From a checkpoint of a small contrastive image-text model.
Model: 9.27M parameters, 64-pixel images, encoder norm batchnorm, encoder activation leaky_relu, encoder depths [4, 8, 4], encoder widths [48, 64, 96], text encoder layers 8, text encoder norm layernorm, text encoder activation swiglu.
Training: adamw at rate 0.0017, 13300 steps, batches of 512.
Data: trained on rendered scenes of coloured solids on a plain floor, 195000 training examples, 34.9 epochs.
Rows from block 4 of the text encoder of a small contrastive image-text model, named by matrix and row number. Rows with one number belong to one neuron. Each number is 128 + 24 x the weight over its row's rms, rounded and kept within 0 to 255. All counts start at 0. Numbers have three digits each.
After each neuron's rows are labels from the 100 texts, of 14848, where the neuron reaches its largest size: "fires on" is the input token at the peak. Only what is clearly more common there than usual is listed. The data: rendered scenes of coloured solids on a plain floor. In brackets: how many of the 100.
# gate: MLP gate (text_encoder.blocks.4.mlp.gate.weight, 1024x256), inputs 86-171
# fc1: MLP up (text_encoder.blocks.4.mlp.fc1.weight, 1024x256), inputs 86-171
# fc2: MLP down (text_encoder.blocks.4.mlp.fc2.weight, 256x1024, transposed), outputs 86-171

gate.336:101101146170164104117109167127133105113126100127171088164137090104105125117116152128178093136125146171124192123162143109161106135112162135146125173095099145126161105159120112124136157126169148129140125117148139109140071141140134147151133098125154129072153155
fc1.336:155103117145130117127174102136134158111134154122151145150142126113163090139063174082112142077103170101108191076124155142143139110135132161142126141110122133137155106092134133110134103119149141146170118140122142159138170065120123123123122120133125139124122101
fc2.336:125118148160142139129128165101152114149147112145117118153175124131114117121131094085132128135113123168074180116140135141090132119166172114143123130120104150139142125123138125107137089093168109168145078142160113128123087143157156148140101092172130120145142119
fires on: "metallic" (22); "striped" (18); "dotted" (14); "black" (12)

gate.419:145153146095127088142155104140130141142120122087143141142144144172108157120121098109083099095120143111071124138146132119099123125108155113147163138177101137135085200120097157103145136145132099160098131125165141140154127137164160122118142102154124099130163118
fc1.419:134102105133149078136114087160127129138128150124140118103096141084121129141118125090188180173129121140133147175080117165128095143173141145097112098103171104143157118132114115178122107132107171152151149112106096098148093108159081120122116128116141146124136135
fc2.419:136112104076135110121109145103123153118144122157134148183140122081113160102128183158132103127117120140138102130138091142132116085138085134088151156154171121129109144126085136106142142139118119136091115109120111146102078104104122138132114165092128096115078141
fires on: "tube" (28); "purple" (27); "spring" (16); "grey" (7)

gate.539:179086142131089151147114129149118151132097143122162166132125103129153100166156122127104172148162096074081123124141117148109131122138112124149138132131154100123097135155086165120128116114120098082141134124115132132129101120131117111104147151142146158126079097
fc1.539:139112094127101141138116130185124155094103102135128134135137131108134169108154090125116135106116108082111083141117110153097138155151107130134132089143130067097101159109139142172119112093078104070149132141099115136098104133124124085118159134143170169141088120
fc2.539:132133146144138100141118133125133112101144103130121153197149099165139165107122134124124121150176120157098130174125134101106072153117125097169154161128156121142108174141122140119145152118099120098105139153125113142111103162162116131135105146138127101123123142
fires on: "capsule" (68); "<end>" (17); "matte" (7); "metallic" (7)

gate.578:133148187132121148088125100105138108057135167111148155132126141138109124109128122075085162097148164099113103087157141112137137108103097164135116146104115099157158093113104116144123138114158130104129101096110153146148147121151114169105132151159106132142131129
fc1.578:112125117109150118115100137118095146088121113101150131143128162097119154097136130132175099112146152125136118133125139159089135136105104171128139156168091119156137114117100124150111165155128083141146125161112130148135145096134149128143120127176115129138132077
fc2.578:120141123151144116140122113147170096110140141136091132122187096113104168059111110116182171140136117128117140136167120171106109080142111156112145108151160108120143088106094132172121138141087097153130140112115139140135088119135115147139117157129127134129157115
fires on: "tube" (32); "<end>" (18); "and" (15)

gate.576:158123105155086127132104113137136128129132127173127135155128130139119134130130150119120087090152133120099095132122147165140117143119131125147152127157082100160123071166098158130135111139096107119122120158119114101137135100084094098118170163174131142111143118
fc1.576:149107136142154114127105125113143149118107131123150106120118072111113160147134126149146166146086096115098133091152079169132142112141162122135100141124137119123143096146100157122122120123134124110178159097123171121113094143126128144099123116122118133109163151
fc2.576:102097127154109136108129172137130092169107160161136118119154107112114133125153136132122156169114115124113105154124131147097106147165105105180072085109109134121131112169134132148126129101164139129173127140129120099170109187117130153126152110136148113114125116
fires on: "tube" (23); "<end>" (15); "spring" (11); "metallic" (9)

gate.728:133097129159112118164137180129148155110121073134158078104144106122073096126161109091104076129104071113132117151120165150130117139129138127136141159199117140122143152121117103104103147112127122150111121129157125079069105121129166112164124119155121107111139107
fc1.728:146100146156132084136114120111183150133122151157125148136116102147110109102107178124117181139138152117106124041146121148142111066152148117140141109142083120141110075142133165157193138131126107143146142074130140135108072136166126170116112148099123118115152120
fc2.728:137115137143103092110137110159060138175137154150145146107159124122122140120122171133122147127147129120140085072116112136117126138130138137113128138129121120121087161156145146108131126113148136136170135134134170150131136127094145145120130178115127116125136111
fires on: "black" (85)

gate.225:149116139141090116130127177156084163157141131151120085123131150165144158093143103106105112143114124116118163140104171157143122128105189142107101097153121152103122135117133104132087105134127140146117135161189131112112116143078135094129123127151123127146133152
fc1.225:138112086145148151101172085125106080159142140128126091091126097112117135178129150118120179106115113136121137089109142135126146074166144113130111124118112127140126091149149139144142136129121131168167119137104096110143137147131109154105144152100156138105120102
fc2.225:145136141083106198080140096135115187131131120151147126074158151150147174125172123120091132152117109143098131156115092139120119130096110173116124131118169138101121146143136168115139119124134157059161130170117155161127117112130142143133135110136100176136124129
fires on: "metallic" (22); "and" (17); "<end>" (16)

gate.303:109122118110124079111103163147163141149132117138108142098107149118106124148081087102124131134123126134157092144109093143169144099137151095111117102144123119100096147144177113156159138140148079170111168130122115078173062161148104114137152121119116135092128113
fc1.303:145138118115090136142105115083127146153194146126158160153111134116157135154133136130096118113124146167106149149120105083140163170159114103102137105099086125124157105141154168142115129115105078103096106098111110153164116134135141104121145111152102143138091159
fc2.303:155161077119145100092109118124122152096138143153138142187130153128121161151120095130119120124170156151117087157116169135145091160150151115145127138133096151125078122148110135114127130161114134113109124161142134152097110111073072115148128107156095105120143145
fires on: "metallic" (17); "bar" (12); "torus" (11); "matte" (9)

gate.228:142136094126093136139133152133130160112137140201123146112133102161139160092103169086112111090128088109076132142173090149085110145124092126154119094154118076167119156143098145144132119126122139138129149105123101110132134115118108115124168142143105178100109129
fc1.228:112129119167153154107151190133123112119116151120142108178162163103088099113108093129134117125119158094150138138091156143133179114133136171145101114158079115142127137095146124142165144084139119153154114156169143125124136117151161145141099114149102114123094094
fc2.228:137049159170095086129113142138115142130116112129182165129118124140157122165111129136137139112142140101136158097120134092113154145080126129171155153093091117156121169094137157118149130100121127127128152095133156099129154119140106133100092149111148090106156137
fires on: "bowl" (97)

gate.709:130080174171116104122144125124120135122119180147135128151138125129106143149133161113098151122133140098092127108107136110103140122124131189156088120102051109182157084150104142151116138124128091122164144100147157142128127147104098151116114131156149134103113078
fc1.709:100119077134146150114142123117114089130128156135116112148132087121139177123095122158149141104118134111146105118118164138127142140158106089106079096121155116134118136126125126135148125096109113082153133117119119092117106185142121133115137121064161148106100151
fc2.709:150104101118141206120169112177155107162150093153111068102151126095115099152127102143097118112115129141111106115108160131102096127110126130135123140147160130090117113115122095100166096157124150118145107138156103133097134156101117100157145162086143144111114140
fires on: "metallic" (25); "matte" (17); "dotted" (14); "and" (14)

gate.145:115113087149102119121144145112156109145148154155113105138140160135114103107089188140122142135133206128147143122134082133137105126137140115187099094156094109098091129146134130156130104119134129143144122153150115106137153144123101136169151110137129166107082110
fc1.145:127103108114125140127088099087138113131139128096129097137079107149132080132130233148143153126131158135143180067192146139166108124180088109133129130110101115095141089147128132146120114104126118143137105143129112144150123117159108155159146118144114165149104115
fc2.145:112158148092130108129131115133119132076129126137123107128098112106137101097162158109134127136104139109144151106146127119149093057114093158107120130133137164136146108116112098144063135129159185176134103093140156143132129067115126124135116134136098160140140151
fires on: "<end>" (26); "and" (10); "striped" (7)

gate.275:133135094130087167122124153113139110089101140185128143142152124175121154121151154119130125153179124163112118143158093115139128159146096127137119121154117141146095112157127166132134142097107129060147125137117103101127116126106105124144135116151144191099113081
fc1.275:124165066087089185117139116126114124091077153156136183139104130160107176134159147126145112172174116117103089184141138103144122130135071134080093117144117139130125122143128166136115126135131164069104114138119125142149154094093138131126142107151123165122082113
fc2.275:110145170085124151161127131098144121129143115142101091128097136142146147092133130076090124133133095135100168124128095136078114080105144121144123113162133145169125103145116100114109119123142108183104085167126117117106151156178161116146114086154131133181129134
fires on: "tube" (95)

gate.597:155120124139122102122141124140124157090129100117141096165147114170139128128084135130124114133141125121119110168110153127172115145086151131122146155144122129084138134116126069102125127156152149095113205092128136139100129128124135126132127138121117131083079169
fc1.597:133128130132121147110118158124177127151108138157147147122115162089124103122162097145191159112111136121145129132139084123129196122176082088170100109124122112118101126154122136109147096087118101187156097147140123121153117154125087145113139137124123123147150111
fc2.597:153094141178157115141097139131124158119135118142187088149146148109126118124140149103128085138095174129131140105102146158122118154122146178131119138177123158177140095152116127089102087125133103123174105133142131100119100128099149109142105103171123134111138126
fires on: "metallic" (39); "<end>" (14); "pink" (13); "hexagonal" (8)

gate.583:135106118146110136136116140151128178145146136170147132123137129156152130114120154074118101086134121126113170129147147169176118120090138137102122127108097113108141129134143114141133103122150147117140141131111118122151091098125112106106182143156145150089108153
fc1.583:134112140169141104094085131104165125087118138131090129144169138100108161117146121153147170124125133119144102128103090115093152160141146133182115114174120106147143121146146130148133148145115090105139141081116151135089084169116106163132124118127124124125151096
fc2.583:124105123162115060155091109150170131092094136143138145142128119148124144122109144112166134109159109097096098174124170195107140144144093145118108103115126118161122105128091142198140150123106125167151166107081127091160123127123087119103141147158143102147166121
fires on: "," (47); "pink" (8)

gate.569:175081106143076162144162122146147152125116104155129148114183129134144111140138135132103154127152125109109125113108098122143152118106110138120166121137114078096102145123165129132151103096131124089135123143125120153112090098129102094117146153143172191116071095
fc1.569:122160117123110143116152093161142129139121090154124144098111168153154111154111169092133117089132096134101138107121136096137160140118103123089146146069158143134107144100115114107121135139084147146080099142126121130136172124115140119117145138110144097144190123
fc2.569:110142116126130118081160089078088144180161156121120121110138165126120099144096129152116133118104136126154151157097132125165161120153123168048112119114133145132107129077134098149105158122123176148091140110130121137155178086087145152127125144116108138157122122
fires on: "capsule" (62)

gate.496:103146079117144130137117164112141141155127111137163162127121108138118101141112138138149078105140125131139119126139113135171155136144128103127168169097129074098101133179168140130163127143163130148105141113109114142109119127173161154121181127096161127115120153
fc1.496:140123123112125099148158115123087107123118148155113129104144131169121147138094088137158139132134166155151100149133099096086104155140124118167116113153143094167077158128117108109153131111113078136142132121109082099140113159152087118140094088097132168111113108
fc2.496:128098097097145171131141163125168127147110099156133173149112131108134112133134187116164105127139125123047176105109124143122162118113116079163156131111075129131120113139148134128152096141157138160125108152127093144121158122143132116133145163135136118126177111
fires on: "," (24); "<end>" (16); "and" (13); "glossy" (9)

gate.294:190099140138075142137113116163127159131100155143150123101140116162139090131145125129101144173153100095097118147154098151116089142130104117136117123172159124134109118172071137110118134152136126102135153110122136098150122130111110107145163159145125179115069117
fc1.294:096169107137177104114141141126102114123127124137129125134112130100137203121130152104147114109118172139172161157080145131160143107101167173096131149102113126133142116123153100150150136106116125150111121113134151147078087132109141169088135103121161100123154145
fc2.294:147107106181140123114149128109125142153114135138132127057131151096130102164092124123134126074099166115167138056124105133175203129139137182083135130090126111118134089109129120137142131109137095151151123110125132114125113125071119149114155119103152151111130109
fires on: "capsule" (46); "<end>" (22); "metallic" (19); "and" (9)

gate.483:128120123158154132119140115143135124102119083143135096090149126126088152160130092089074088098095125101163122119119127154105131106082157165129159130180111091110148122102142113141142124130114089122117127134125138114093106127096135133122123104139143138124154123
fc1.483:073068171157134093113131146113145152143140124140122098173148143101123090106067110204166137161140136102144130120146135138139123136128122107180104107153096127092128129112107105103169138115152123130133150171152167116140151171147107110166110150159128150127066080
fc2.483:129101155108108144128138106120079110098121108089108123127075140115182163133147119134116121092169113143139117135170094089108140148129115126148155131089142091123125145161145128126111144154075114083109107132093116130117119136150134125117148139114141118165093127
fires on: "and" (23); "<end>" (21); "dodecahedron" (20); "sphere" (14)

gate.148:163093137145110097118139139151131155154120162137166103157133107132164110151095141142148145135090122139115172117145127123147140190136141117148093106102111144121109123171123128111125134104161137117157174137147145096169144123137115111143151104140106122068108153
fc1.148:134081163148063163129106124145152094143127094126123117157152133149118100107158107128118147154131095125140152085161062116111133129137079098103173123145162120107142162103098100145122130120073148145148102108102112113146126112152132120161124161118150151165122141
fc2.148:104135127109145125142131167109109148157152158106122170160117127120127071130099122114153083125108134094112127144133155132124130101138121106136112135124097132127151157141145128126152125162174135179121137151152140141170157103131149110133141130119100102118119117
fires on: "<end>" (39); "brown" (9)

gate.748:150130144145117079152141113082182173122106150141140146100126143144143067171089181133142155117150146111104160111169119115155120107141107130158106145089134093129128079152105117099116123125153089095109130121124151146166114103113100107141150126139088147135142122
fc1.748:153111130161104142100123156161101125185148128132119086137146163098153118098090155160123134119078149164158133116080078117137130174108129095135105127134148130106107129167170093080164134159130159155153131145156138138152152134095127107169122170128098136106125156
fc2.748:139117095139164135142131160142153101157125114158149142133151135114146125108099111145135127127163201097133110103090104134151148173125174117138142119147130095108033151129146145122157131115138100152155125163135128089111135159127139099093170108102138138136160130
fires on: "and" (31); "<end>" (22); "metallic" (16); "," (15)

gate.414:119138148125133098127109140137134130122125125131112152167164100146117129111120152154180137177150163154130167126197130116150092123160162130155146105110114105089127132138090153137092110138120144111158147145157143153147119079132106120127106116123104169147161090
fc1.414:118150127134112136141093178069093105112113152152134152156073137159131106119167137102103109143149111125151122158161155139151102084148095118135144146148153131175119168130126123157108144087128128157105106113108093097135138086133142153132111137148120134124112165
fc2.414:113107153153109123141188108110119129151131132122128123131152115155162121103148150134120101128121134104111122126132151109148097096147128103120125160076177138096113111101088102128102152121135146113103102102151131186133117128117176159127171132128147159156098156
fires on: "orange" (86); "to" (10)

gate.589:115128166126128152132145132130162119119128192161139131110138163157149063139137154120149112146147160156121166123196147096170129152143109144127090122061134148130146118154147123111134118138160149089129106121145115164180128119140111132150138107150120156129105127
fc1.589:137145106119128118116125126150184166070114144133102152110106143135123135133103153106132130086141103111125076106134124125105127140105119164149132121105111103159166121093182143153134131158131114113086147111133143167113135090131096121127137159117129132138126122
fc2.589:145157101092125142128169126149151125134136127153117142111085111157101153152149180105124096131108110170125115148089136125122159070090126169086134103132100145134174077107151186163142117133127125085110126109136126130118138093102148122108100119103133139103126155
fires on: "and" (27); "<end>" (19); "purple" (17); "metallic" (10)

gate.402:133096194194122079126136148150120124088099139134122083134135102143066100129126118131145134167125129119146099131139156131137120105106156133150098150163065103125141084126119081115107143120186110163156163106155163084140106146130122119171117141156105135102110103
fc1.402:146122122127127095108164168138102124166127137139117106140154123126116115127145082147131138117087104146136136155084113150121124128133172133125106117122092140128152107122142109155085107117135135160085144159166145112135108153091110147157107120200145091121166098
fc2.402:124120126158102085101075134086080110131154126107122126153104167091126142093138173149123141145152163128169143128115120131146153180099134113095146123144120156140120123116169154141101160116091147128123121147114131120120198102096152143121109139135140120154116150
fires on: "black" (79)

gate.65:150116129127116113130145109093118122150140140144123148187144099155112159108111153150096152147144131142074127139143155119138086125143145099145115127153097120172104105197117161111145140168112160101123139126155102116123122159090077126141116137117131149099125116
fc1.65:155115112153142126134144185129110117176138107150133091110139172118140065115129159107150113135120113128149183162066108142155144192083118121120157156137142106120132168101185076127106132111093161173120137131138117136101138102123162139121126136140122123124165132
fc2.65:154132081135133137137096122134084113104122125127101132117092128126108142176180137117146124137151124142193103149113133127143129162127127122096128127150125154139142158121172132142100115112112183080127124079104106102111151099117086121097110103131122119120138146
fires on: "tube" (37); "glossy" (10); "torus" (9); "matte" (8)

gate.741:155104128142116137094206160129103149130144108123114116137136166123141144130096118121122163124159122120104137095124121111160181114135142146118159119108154115123107155108124073145137124091140114150101104132130116107104121162152116102132126168111134138119130121
fc1.741:157157130149086139125107197108092126169156120111124186130131132126155123103144121088129132130145108144101179101089106100135132113128150114161145141072164137171147119180182129123108138130162173117109117120092116146109082122171101125094134154091149123141113171
fc2.741:130072103160137150107131178135153138112121123089156103107141109112126070154125124142126119126091119105119145105121116094099151117118113142212091102113127103114118112101132117140147125111164114149186139171170126088098145119140116109146124135096119132120113084
fires on: "," (63)

gate.250:107092159116144141123160100141156139164132159127127156131137118128125092149081158130149149135169140173092167109167156085124068163148098146135097115090118142135135159137151123113148150160131171111168120125142110147184085128144103125142118108086100131124119096
fc1.250:145109120129091133113074145104092097164127107122162107172101127132145106120173124136138111196135146146176157159088122164176127146136136059117133157160159181138096117165113114098101141123134169153109124153100122081140158145131161114113164149143138100134121177
fc2.250:147138141153110139104153122101118089153139133131127146127188141160127108137121116137116154148162148120119121152143111089155097131160119098154147154108141113099081140152126081104142153139140139135071127141128092153152146158127086165154168162143143135138090103
fires on: "orange" (27); "," (23); "<end>" (19)

gate.319:126148140123117128108160103116102161104159132123133133120133195148155165129120111124086126149142172139147154122124101107166096130111143128131147121155126132090089119112116116105133137099091072071108084184131120161165137120137121113158115123165096167137096106
fc1.319:116095095107140150123095159150192119137148091148104108141136092096089038165127160120172102115123098158105149110152162144079145131126078108116132129112132128133197138103148133148164089131159159157168132142125099116108125130151114100149156123089156108121169116
fc2.319:162088114135123140147139102115125142139139142131114107112115118094125079189157140134120134080098128141134134112110157168125171150141116126084098113103115120141176093109129121142105097123130165083154133079098117121125103130117110138118166104122137148100148130
fires on: "and" (28); "<end>" (20); "metallic" (13); "matte" (8)

gate.98:179100153140097138159135141144109149121102082123136114136126110154133139108137156123136086160152119111098130156126119142152095157102124138108181144181124142128103157134109110091126146141097121126137144127166152072105151151124160107139169130166083124112082145
fc1.98:149131086098161184124146140108119128129160129147136170149117129135102097176146121133152138153164107138107131159126169136135152125143122119108140128163142131156121162121107169080178094106118116125128091204151112119141113124164134118121130136129100131116109102
fc2.98:140116117126186148103164123136131137076091141106143123175104149103146109168162131154180143140124174089122122087132184108152145105172125165101124131122101143136136100101132086116086136095112113085159141104122135128128126116148127140124107070145127201137135093
fires on: "capsule" (41); "," (16)

gate.337:131096145146118102143183135135158128185129118138118144166166156140101037162103094122149129163133160103127152114108141138177162110146168082109154130157075133102095140105162097103159101093146135145146125169160118138160123133144146120157138127122139129140125106
fc1.337:116158113120125137143079138108120140113147146147112109080123093124139224073151141136112126115135066163133084145166110155115099133120126148137109121123155123127156125172110171164092114129126113121089144107108119148101117144110113143110150134153140137095125162
fc2.337:124084113122071115148123104156089126102114110121141104160112111167158145130131124154103106127169118105132111171156150116075087168111074119139122140161124114144091158115096128105127137135073126101146127153112107115112161117129130107165130138182109147116058137
fires on: "and" (28); "<end>" (21); "metallic" (8)

gate.197:128115124136115145146180188140107120141102099162140147156123153152144064123137147139172107173151123085101167129131123107165125121134131090114160121110115125075081143105113081107116105084110165156132136176166125108119143107113150102145133152138139161129137157
fc1.197:107150143130101164108150150145133117105134173143093135093148189152136135130117101115152146128152103118129125157157116106154135164159097131121102112118133129113115179136151078143154144136142105129074093100128124150168102151163117130139189146139121147153128072
fc2.197:135147125138128172107148139093167128119149164128077122152156182128140128139081133131123139083117144122128120121175102092117139181157101143126122113168112103119126136093129107129136174104131069118076101118126122139159134154143119135151166090147108167153116071
fires on: "," (43); "and" (12)

gate.600:144126151144134102132130132117156148112110124156153150110119136103106051154135127085096102117163143113114100055150080101136115090101114139128162140121107102141115123149122134138107134139126113155168090142119155112126058116119148122118155117087130114126186078
fc1.600:142120119110119137160125152111146142138169154076094165173121116152110139155124149080120118078133134133154155084133147128137165145137158120134099086110090152172170157110168173146157081117125158138138139098109128119156129125174085089126135108106117129135084146
fc2.600:144089151132151182127098168137171141097117131139141145136128112105088111093142121117170117139147083089112161120143123157118110106131100134158132103124118100127138121144140128137117110138132141146169137101155125129131101131131093104152107127150116156130097119
fires on: "," (86)

gate.754:111139083106146130140145150124103096094148103169117149163122113122080175096135138113152104148142130138139116176104105116130095137099156096147159106175088099095105152132115151145130098111105142136124114166148109119105142130113127124118121130123143131102150130
fc1.754:125176158126144144132124153112164130094130136145123157121137121128119113158133119095138123091147104127135136146160172124150156096167080147119137116075141132135139156110122114150129129120130097151125099113117131152151093118160105144121159110123111098169130094
fc2.754:100117140139133135103139106121152143130145146152143119123155153087110092136110128122109154108136114107123111120114131148125130165144104139118100134129103109123152163112137125125170120098142135127148107129120111165151168119140126134138151144149111185133120077
fires on: "and" (15); "<end>" (15); "matte" (13); "metallic" (12)

gate.649:124151097166112117130139170150080183112131152131144130103130165099135169084118104097086126110095124096149121128105114141144133105117144187132100103106099103120138142128171150154122151101154072092094129131132161170127062110113121135105112139155155138104093114
fc1.649:106106084117097161107167126119122140152135150127123156111127157155177147138092130149097135111153167160093133135105154128118136177116100142131102116084095130088090123145182160148170104138121094077114116171127133169135133110124122157111116104156121133112108118
fc2.649:117097164133111125123198102150071123120103086079133090131160143113148152116135081172156158134104128132109130125109141084122175137148141118140146108071105109086116098091129092119101131073120085098142139120129109138120127164148165131137087117124175179123120142
fires on: "orange" (22); "<end>" (19); "brown" (17)

gate.297:161063171185107129108100174150111146111123122139148093183166113105137134115142142149127142134119154129121159116150119152112075147119095148164153153146114140115119140157088128086132134145109108132180116162156178129115065134128145150148132123183107115124097104
fc1.297:130129108122173165158095197133156121152116125141136142136110103118114087150111166118146096115126078102112126096182105123147127145144091127119181162132145125121143143157173125156142159134122124156148091109159132115129110104154162132137140124146079089130142106
fc2.297:151087085139133106124121107153115127147135115109164094142165096092153129159135147167109112153095142136189110137087145100118102121129138139142130110137101128115113152096113127126140125134145166118170158129130116121101126150151144137112147071111147083105102154
fires on: "orange" (60)

gate.224:140088147169142113165132170132108105151125127101153106103125125098106116139099072124113133102098138100161112132118150168150158176131186096175115120151086093112144094152122117110154141141178093125161160175151132089133140185110103093119112127135161117114115133
fc1.224:118158120131096098165132133129082207120122172148140183098104189144149086137102170125129121153175174108140149114127121121144142127114086168080111124114142103133142129144142141146109156109152113117113142114120150146118146071141125131128115112161100133111068089
fc2.224:127090137156149129103108130125201142099154157171115124182163113105109112134129107136167131100124152135124155120184130161089155169144109130107120115180096117140156142132077138103164089124145135127166125149152130140158105152138105129152162104194102160122125131
fires on: "black" (25); "<end>" (24); "striped" (15); "blotchy" (13)

gate.382:116112132120123141124137138085116139110126176144164153148112101157147148134129150108091118128139153142106159127136143082166100120123148103153070131080098135129125116155157128122130131121169149095131118124138136148143115117123115151110114119121118153077101144
fc1.382:141131136115133174131163127100144116107149124137127123144119105147137148133170163107065116121139134168110134114132129101124080117099136125158120141112090153115140103150163140152132113159123155097145111106140100151114144118120116147122131087121135152105121140
fc2.382:129125118139151155125160156127141118103133105131137121187135141129149125073142140116157113136124157141067169134093121093128110105102115113196141127126092115132121099144145128136115141126119102140128102182132104129122097145170142115138100126153109129125158136
fires on: "tube" (43); "prism" (16); "matte" (13); "and" (13)

gate.431:130112108128110095147142135097077124122143141112161095085126148136133101170109128134122094108103151139107158165119169125138129116109161128121119165099139134134124087111135085125116129136160082140105122125156126154140140087066135122146107133146137114133176129
fc1.431:137145136122115138132118107171161120156139117140142164106154176125099081119098128140136161157135179122097099178089099112153131190134113107139117101110121083111104134137141113092173124137148135131119150129130120157149142126155141121136161159135119122137104079
fc2.431:080110145159126149149128183092165108164145136184133112130151099135133136096125120115129120084139119123111198104144151164144144122126148101112121130111121114115072135160111125113137100083138123182161097183135113091127129162131123112091164096141155133150127142
fires on: "black" (35); "and" (17); "matte" (16); "<end>" (14)

gate.102:131076156139131100143104109165179143172139118107133128144153154167132097131113163139158149172130171131132186117128121137151092139102141120125146116138087143082102171124166114124176097125162185087140193134132130156156128122153103121116119132122132152121119126
fc1.102:107082138170132163101091148118138117082139095106144086159145088076170129114184128150121127087068112131124198087192124124107136119154106101146128151087123133132148101135148142119115129110118108112166076155117132146131065142163144138128136123126158148126115140
fc2.102:143130144118160141095135127103150110137136176110152144147121183161105089113111171117138146179138173123125163143122091089171147154114130145150118124122114159108124121123164120129155136112141154089109175116159133146172173105145147157135107122143100158139131131
fires on: "<end>" (47); "bar" (12); "metallic" (9)

gate.96:114134146117118125136166205124117146117141137194115137158171143128129132114119117128118114156128141134090126151134092124120119145134131118163121102134103117113092159154148149126114118083111089114128129184155136136127076134145139121168096081187105155097100100
fc1.96:162132122146105105183132045102150133165137138120105113077117107170145107145116123146117142102099145122132109083159145136131153108163150123092118121116138131135122098116153154134139116139122143102126108115126110126145136132120099108116156160073129142156179152
fc2.96:103158135130105144142133119125100098118154118127107123101134133141127142124138095117105129146154098103172095137144133120107080154112142131115141172178149121100129173123121127084124218129139117136065103146137116144116172133119104122150171128141177147110059121
fires on: "," (17); "metallic" (13); "striped" (9); "checkered" (8)

gate.332:116147161123156155113156193118129123075095150165137151149119112147118190077142143088105139135160117095093156136158112116141095100116100170115118142134131110126110121150090128141109151114122105125126118122158161133094093119137144158117117084145124148116099115
fc1.332:148101116154137127129136100135119085171132132126112135119145089111079083159105121146141185144106096140125134085120097131145139143146132095100156145127133121098138151127142145142156140101122127144154142140102120118145110137128106127132103143128132128084155087
fc2.332:107150128078145139096135085129131121113145129102118125127125123097115144158147151129105106119120155153197115156135128101161120121141120148128129142125130131102148155110123112114159123149131177103152125085124116144122145133129133178130146104101138119116056115
fires on: "tube" (62); "ball" (11)

gate.317:126099131166112132090135149141116140131104129188129120164161157101111135113120112170125133127123145146152110085152102081097123166148146143188167098137112101103125166137128151081133122134098118103105089124129146121115095158096128144195114145116114150121076157
fc1.317:119090143148140127114074155092174142158166114143104156134111133124093136117122115146138110124132103143175082082199142103119136088181092108158150119141084144155162147109130134132114110149116104155107098124122119115154127125135087136136139169132128140110090126
fc2.317:153113154112116127109142121151106119149112115143114124144136101114139127147128124108101144122104083111125165144096145141084102203124114121103126114089127120148184148135156109130083129163120163111166172097129116141123157126091111115136101112142125068104129116
fires on: "black" (62); "cog" (20); "bowl" (15)

gate.684:133107158155117149085153137128120161149153179158135107129179112122098128126101130117114144101072119136117136178137088141115120103146113129177064089101146094132170102130149095125141117126149164101169146111138121125153084151141102145143133137116107137093106130
fc1.684:120153150098169109118126101129084134115131131073156102130087078115105156153130125147130122116097096123143067139169128107137100141157140107142120151109112123134136123156085130089113137155134095126097142135152125130171125121140127121158116146148103098103117152
fc2.684:132116077110161146149160131120137116134155126108106102117113061123121083181139154180136104136124108137141089117122163082125131116113089111114123124167135149113095186119126120086157168140123148153127130117160124099083165121137107141145141152065103096081110110
fires on: "black" (59); "striped" (10); "metallic" (7)

gate.619:153109163158104110131146139110131137145152175130116151174131171157156107129090095139127169142141149110144154129143143141182117136186152100087133121122120135119078122143159104119139134124118144141138133138126130130181130133136090108127171132131098148132086135
fc1.619:123108109121131160094150158140112124119155102123144102151110112078123113124172148125104122128094097122088161092120131126111140124133090113151120121116106142100156136115101138117120121072132130139143087190139134145124114135150170106130140133163145130110126119
fc2.619:121107158130117151121142121107123147128111181098151176116147180146143118148116086166167165152152158128115132113150135066145138122166104124135104114110120151143104115136138144086133158132132089106107121128139139166178100148157112140142091123137102153146113102
fires on: "<end>" (33); "," (16); "chain" (8); "metallic" (8)